config = dict(
    train_examples=195000,
    image_size=32,
    encoder_mlp_ratio=4,
    encoder_inner_norm=False,
    encoder_experts_per_token=2,
    text_encoder_causal=True,
    text_encoder_norm_position='pre',
    text_encoder_head_dim=64,
    text_encoder_fused_qkv=False,
    text_encoder_qk_norm=False,
    residual_init='none',
    lr=0.0016,
    beta1=0.9,
    batch_size=256,
    lr_schedule='wsd',
)
Rows from block 3 of the image encoder, named by matrix and row number. Each number is 128 + 24 x the weight over the matrix's rms, rounded and kept within 0 to 255. All counts start at 0. Numbers have three digits each.
# fc2: shared expert down (encoder.blocks.3.mlp.shared.fc2.weight, 384x768), inputs 154-307
fc2.53:113121196127140125128142205152143138104126130192114135145126189095135151130130116125138144118121128131117128089115121127144116118135100122145111141144138182120120097109116104133125137139141133121119177090148149137138114177134125125125048151112144140125119121130117142089122124085157147177133122140133121125138131120112122107136134135126128123094116155130106135136103129130144124129135111208065120097082122127142115120154131113125134143128143093169132138153125129
fc2.54:105098136131139136128134121125152144105141135142121175137125141142143087134147144097153131147131128084117139155141136141181102125146214134172114121135136086117161108122105129134138093143149128128150105130122136135135111157126154151115106141113141127148172127147133146204165134085133110136123122149131124150172126119156123123110134130117116116116132121127109125129157127118129108119142149190103088125091176129146152172124158120127137119121151177152123120112140118
fc2.55:131109116133109150093126137152137134111112139150127145115123127114128117139131129118134126146126117089145139148148109133077134139143141130125142132122134112119140111084138123136122111107138131125136108134105140131157114138134138151084143124115139123144139114140119156188175127129130130116113124133130130143145100135100113132100124121136133131111139140115125124110106131127136123123122141119107095098104145160131132137139129135138132125139128146115126120098143133
fc2.56:124122097122132101150146078080113134157137165130170184123114134127113139129119128127127121139109127137139125127172134080153152124127180116124127126139113088147154092166113158116131126120164120110139134142127124119108125121119129126153102116120145132151143108146125113063142171144127123100116130123108122136170167123197126162124130118125140099141131106134129127119164118114123113145127189128124138147132107130126125116102122129134134134125118154037121130121176125
fc2.57:192111147134132115159149113109096119134121135125110134125114102129129156129136130153143112124132116166119132108109138119123122119112084133083095131120127116126111122144132112129144154131125137121096125138135131113155121070138088119142103134140121120111168127132131088072103120125117149105129121121140118111128154140155136134135129129115119127140122103128069127132124126130121137131123134118113150110170104154131130134103127118122144140136115127110127123126118114
fc2.58:037154069136132139120105138115126143202146104102142098127149111142124124104139151124142121148129136079127088155154154130118113116133117130161133123123080077124116122148123112110139132120093144123148095161116117125103161127134165075044157132126127125132067160114141149142136082173126159168146135155155129141122104153102130129130133141132127179110144114138114140120110146137127116132134093090169063101082148106143088105101125149129135112109145089185136106126131121
fc2.59:069165119131123154102129123157138143154148124161145131152110076151128149112124132129155143109118136137128149156146140110101203133156131149094150138156108177127134135117141137116130126132169147133156093112138133146119129186115164200078170130124141136178131129149150135158167131207123122126122145116124132114144134125142105124142137136141140116115113136119158148152123117123132123141138149126166152120137110131135117097195131144143099135137140167110121132081151148
fc2.60:158147065130113143137101105116128099135132108114137156113135165128120122161114127137119128121136128103132157120111127149139162104108140138184204127128143159130100151188142131117123194118125129119137150194141125128148151082126155064135140114125133136146126142128143140103140120141126142141118129137135131112146108123158123138143122122140137195134141124131180126127120131118131127133134080188145170141131132146129131102178116144131130138102129102135126125117132151
fc2.61:163173133117122126113157184173122125107123140156137192110112176165129145095114133129156131117136134173145141141143119115131169164122148132105158137177094139101104103105155170105125135128153132130142158115096124150111128137123160155081108117166117128194141138149134098168184148142143106125122111122126120115190164122155115148112117143109120128099126110120161133129145117138132109133127167181139173103120098148112166125202125132131119154122115147202119128124133138
fc2.62:148135113135125131113139160100128118142115124149104137145135171129145127101139120121139131146135124153124121085121137131133127133138157127129114118122097075120083128121129101095149135136127141123142168148115135130065155118148099145114072141156137141129184131134136115099150116138137091128147124130156143134135144141132134132113156125135127150025166112139098132137137125131138135125147110161100153025091133136123162140107137121124134132136152111165132122114103103
fc2.63:087137133126131131153108083115138114122127137124134131144125113186110139157111168146139135132127144132143152143118123130140238092126145121137190138131163150139099114152167106129128160144133136147123128188118131112075136081127126169127119133137128110133153153152125110107131123127137109107134143139145131139134145130133113124126115131127121137129161122145169132147111124134123133125123093160134186101154172151132132153114138140140145139123124155158137112103139108
fc2.64:112114157145131147116164060118115125109140155121138151133127130155136118141136149116094129131147141096169152154140148136123126131135140141120209115116113168130161130122116136129167141122106140154061112131128153121162140044138097140097165143104139121111100113103135123090136158130136186085123130146120121115149102128120143105174124123133130142175120129133123135140156144118130133132130112132155086160138119192132101120098147101143136130136122192058127136167137132
fc2.65:137125054142137099112141169146124151113126151106140094126135066163139137102135164115135124126112132102089126225121105101075097162125096131129153117144153061136172149126143129126118058144174152149096072118126104119096096162120123080097085137120119142079177131152131113196089135089115075192118127128141108148096114112145118121083133113115111046188094138129157133124117126112123126123131196126109143168099125094134084119120133126101116134126143143210136138097126097
fc2.66:143116198118136108156139150129123120112099101170122151119119189093118142120144077128113125096118116155121086076128128129142100117124159112101093103130109188126105113087113133135110133104102120102116195053144124117211146181126095103151108118121119145144100088136108122095124109125158146142118091125113146092150131119165131111166120119134121139085109125121109113117115123131139125122114137181105142111130096129106137104147103101117101135125132062135126132166127147
fc2.67:066106151133133150129108115129157131135132113128119112117135118069144092126133104127100131122138120080131154064114134150133109094127134136134065133112139124143141133105079119133124073129119123103129122125116141114154118165133104138196172118086147142136081119140109170137129131102123119122117128129137124150108123140103131109149138120137130104099123177134086110123097138138126136125128128084107091106102153111121108165121151118142166131122143136087131122159133153
fc2.68:177116153125124113135147146145133120091133139158089126128108112082136121119122122107076124127135117105098125110073121130123100114133105134122144122132136138138115152124139135120122142117091130132100117134129134122155117120143067106128118116145117141125122121117134100154108098115121116125133118131112125129150092122126131125153133123141129153117117123122134140113103114128144136154133107115141169118124115162126088130151117103133113142118123118129132146140096131
fc2.69:123121098125130141112140093096123105122128152129110156148133189157118123135120139111080125113126139110136120106107128147133173109133176111093162110122123148142066091136125146108121151118091128128095153172113132105133151072142059136098127126126114131125122142129132110076142128136119116110139120127116131117150095124153135122127120105134120170077139127123142128130122124117129121124124102161126130114116131155125102126128124121121126124119139158119132125120123116
fc2.70:149140148114111117111143111137125123147122114155150160131104191152117132127115159140149114116137121186159143137183136131111125137099129130114134130152119149123134123117122143115127138124133115147134191136147114109116140115140175139141194112131138118173152126144142129108185181164136092119138120135138145124150156140136134137145137125131098114140133114121149115112166110119126148114113197196138159131163146130106163184173117138147164137130115149120128114137163119
fc2.71:000113227125127141147171154128136130112143154194128101124099087111127125141116139131096132136111136120167141085123107120103186114150089145093133135122127147121082143082155128131111102124153123134120127120134112141062122212124101159154122132098128125109143103123121113133119089101130138119113112138133120141126160123111112064114110132126128096053103109116113126127045126131110118127126096029124146056099131156123075143128112117115122135084114106187110126138117115
fc2.72:118107183128114140161131117118138112095116142119110108099106115146111116124118122135084128112136128112147150081115129146151149138115148141155113131151185147140107151107143159134097120107088143138159134138107104132076111174127125158199183111145141117130127141096133121194113110103127126096110108135137132170119116122103126124116113146129131122148122148119111105130105136130119146116124082050135126128140154134131118167139124126138141134120102132169121147156120125
fc2.73:102138178121141095147160166125123152137139135152152128145132144123141155129124138136100160127130136143124131151124135093104113144149107124095186140141129153117166142092145118138134123134139136118117142057126146131098135169120128130108091138113133130086150140127130088114131152140149130145130107125109128112138161126148128124133129135146140085103100119134164133134143099117118124131135161156122155142134078125128114081154136136137111143123133120132125130121123126
fc2.74:177153027129134142161125134121129134098123159098133123125138106118131136162121137126108125125120133103112115131114128118179139125136137122144151128123168114148142096175164103140129136137117136121136083163131118141142114056104136099106095117131115118113116155125119122155105126111124164127133143114108133110130106114151132135078134133136126136148131118115132123124104123134144084124132127173115118141125118132141131087131144128125116126125140141125128144105130146
fc2.75:086112145131147116133159096075134121116139148138108137142126103116146113129142128108118132142133116092141109122122102140182089104161140104129166120110122144116126119123111113115151112117135127091078112123131158107085127127170064165111113140127138145098176123133119146144153140133141089134132125144123128130153118126132144141150143122132129131102145121137135131131167130122127128136154160190137125092092162145137133139087140097115134125125145164129138104145117115
fc2.76:115116118122127111121115116105115136140124136162158203114126146140122147130124166150147132127122129146145147154152139136090139117122098125107122137154127096129146118157130124128139172135139114122122134136141125129108118149127170123139143141108133111203163132155135112065160154135139098127131126146162138127190155135192131126118130118136104157160142127130153129124146129125129142133114140144104147151130145113126117153150104128130164115124115154118132109123136112
fc2.77:179084151105111129141132144114103118095123130176123170099110142097103153137089095136103113113136116131135128085129115117084136107100082110109096120128121119120105086141107124125103164109178098143114135066150117114121110121122140125153153115093115116162150100120121093095131143096135130131111121117154120125157132123163109104128111136100105160121154116100108120122112130131121133133115105087097134122130097107104129134130115119113148122109102124149137113135136117
fc2.78:101119175120114139172135164151108101118111131160121094119109198100126140163101115121103113117128125139186146065142126133111164126114132117104058118143119158115061106087149152132104121126134118130179207120137104146107144198127141110164109094139103112146106127145121155134138099148125203127117121127134128152100151132074109132105106131116133101073125122111089117125088131143121117112112086092145116100101128125113107173150107151132151112123115091151111149107106141
fc2.79:020104147138131131143121101121124141163138129139149150130133111175129157153118169133169141151119127130160132147184143142117141122135112114145132119099105087118151115126132132109144122136149131122114100130133126126082156148104171160072132127070147127132155128155119154045116138117138145111135133143127125150152146154132140095121116116132117131125140089142113131127154142131126126115109127120121055111095163110137113141081140124132149115120137160142136097135147104
fc2.80:192121137124143102175132143102140146120120122126101117134144073097153115105157100116122138130114136142094132133104119087180086130139169126135066137139162132115157101136113096132145094146139131117105096084135140106164114139141069153170033143145122160080131103139132093135079121093143112150140137139105131091112146118136129152133157127137139081138113105132102139117150123130139111133134155201074146133133096123132162091091127104109095142146146107131131129129127126
fc2.81:148162055151158106104116126149138146141162116092134118143146073116149118090152102123196147137139130127083131228120139115147055150156122136160116119117116124125173120147123115134135102137175138120101088101116157128183129087143135126094085146132136148110150125139139168159127147185123092156143164142100127100125117162122127168158155118140167120154145146131144144131193133124147138131150189183165122139145100108155151073118145121121110145153160156068138128092144134
fc2.82:152121150117114146105141081154146127107135133150115121108124188141118098105123117130110119103137109085153111096147120115153147127107179115106094127125135149139142141070070200130132106115124118112153182085121120136154135211137137130208225112128114130149080110102116155157154147127123128090111096118125131126111135125137125124135113106132124110131114156110126108125151116143125140117117156143136081147127096136111145146153137131126126094133122131072120116171128139
fc2.83:082103255113126148110172136126149131070138170196120164112126135081141055126126154128084145124158127096150127097128114156129134130144140150131109139152163197138175131089073159128123105129138111102128145117130150139101104211136121138188173157110141139167110115120137123202136125087145102125112118127128129137171144125142132117131115136154110107094113163133095121116140132126140133138130117104084129112106150140121131162190106127131152116132136135109124119172135142
fc2.84:177150109128131118121126094152130142108122128114135169127117149193136107127129111108188132149127140116110136136124139145122086140126203132255122118141115111142229150144114139131104120125166127119155128094142109131142133135121164151122100107127134128147156117133115128175121132113131108129130116124136131130149141115177118134154139142122138113248135103131147116123243120126119132132118161157112141244136119102117196148157127136128124135135133160149129122105153129
fc2.85:142102096138141131128112072070133135131126128077137103143130072125142075152144146116105135122124137074124135147123131113142106143104154137150081133112154104120169120170081085110150133122125143122092078172116151120159126065128115121159125126112121128096090133108145080107113117111106123116128128150120120132122103137157124132110131102124142138180123136128109132110141109129117133122120144130090132147150128127123105103079123111119134120124144162070144113128126123
fc2.86:064151147128129154140118138149129148123148149133133115134120109129143135126130143132154128126115128126153136131145123118159175138148112134144111152151132153151148133102136147134131077141126130126151106131114125129090118207144127124119146141120143119149127140122130150181145135118138120140121156123142126159131138119112119121118130133146136099087105153115105132130091112139138100136146134136134108096101152138132130169148129124139142133119122115138120137105134133
fc2.87:085152121137128144125126094157143119104120127120137104121118136127119136142122129138083143115123153138137130117109108148119155123145181136099177143154142192139112160098152148137109122129152145126164147153116134115132133127116117153123181124144142122150119138137117164170149114147118132089117139130117121140128125125083105118130113136131159152092120161113173129147107129137130122123128099082149138111142130163121121173177117139135145144127130131088112145109122165
fc2.88:192096119131135108149093164121098139107139122125116116125133042078114143108114118130122128112120123126080108172101114122073091148102091120104056127110144096131162108115130142141103116116153133109079068103128137100235089156116082082159123132125131145115159111146112091177104116105111117105123117105133108126128175117150134127123120127132129097129112133121111133131073127125103117114126137111090146107131100092128098114132108102101127126107119103095130116078121112
fc2.89:146103120130147127134132128125127120147135114148128115136137111108124109122133126121133136135147123090116123110101133151101106106124113130132186127124135115127109152164142128122126145109070130131106133201131139133163120147144132101122164132134125141127135147125133138115114119158126104153134133144140135124140100144147130124163125133133125172133132137133139137131112140132128150124135124149161181111137158132115098105136125123126142129100118091104137111123126135
fc2.90:101105203127132132145133120098130141133132131130148120124123104114128084130140119112136135136145124115110158126137133119177084127117099130128078149104134172119156146120061096137133096140155115123167132070115136131142130180131160160199173128121139133148136120129131178097132139101143140116126132134134141148123161144112130132160141127115132121137125148134107127134183138134120135133144153142081094127121166111129175176126155130133138120146138116113118117148151137
fc2.91:112094125134136127119111064133119144141103095099132105130133016155125118118129139115136111134133120117119097141145148115121117125110136131106044119104088091130153125145084119096132115146125138135120035134125133115148138068107117150110155118118115129107112116131131104166131135154118154078132141135148124138113123138153144139149137126118114119134152091133082125120145142126115122128114133058164082119136132119115121147090132118123168123122125162103133113129119098
fc2.92:223113088133115124156107104146104121136106131076099087121128177125109119146111134129114114106111128147126153061114125133130139128082128136140105132148144123129048129153129133136102176108099130142175170191101094123154134070110118109158117093175141120140123122130130092093098114083101139089122131125146129128091106118117125129108123130109111169098138099121092118131060118133108114108127108054123141085156143146129155177143108128115167131134102058127128147107117134
fc2.93:080117190128141111180142140138134128131129139154136162132116131146123157127130113134147124140117130169132166153125131135125129114133123121105128133108145150149151128108166108140142141154146129132132151121128118109120131147107110134134103132105128135125150121146135148107110122118122139109122136120108141136139162131142130115139120117121140153147113132130123126140154127117116115133134120147122071148143111124128151127091148109132120111145129116092116130166128120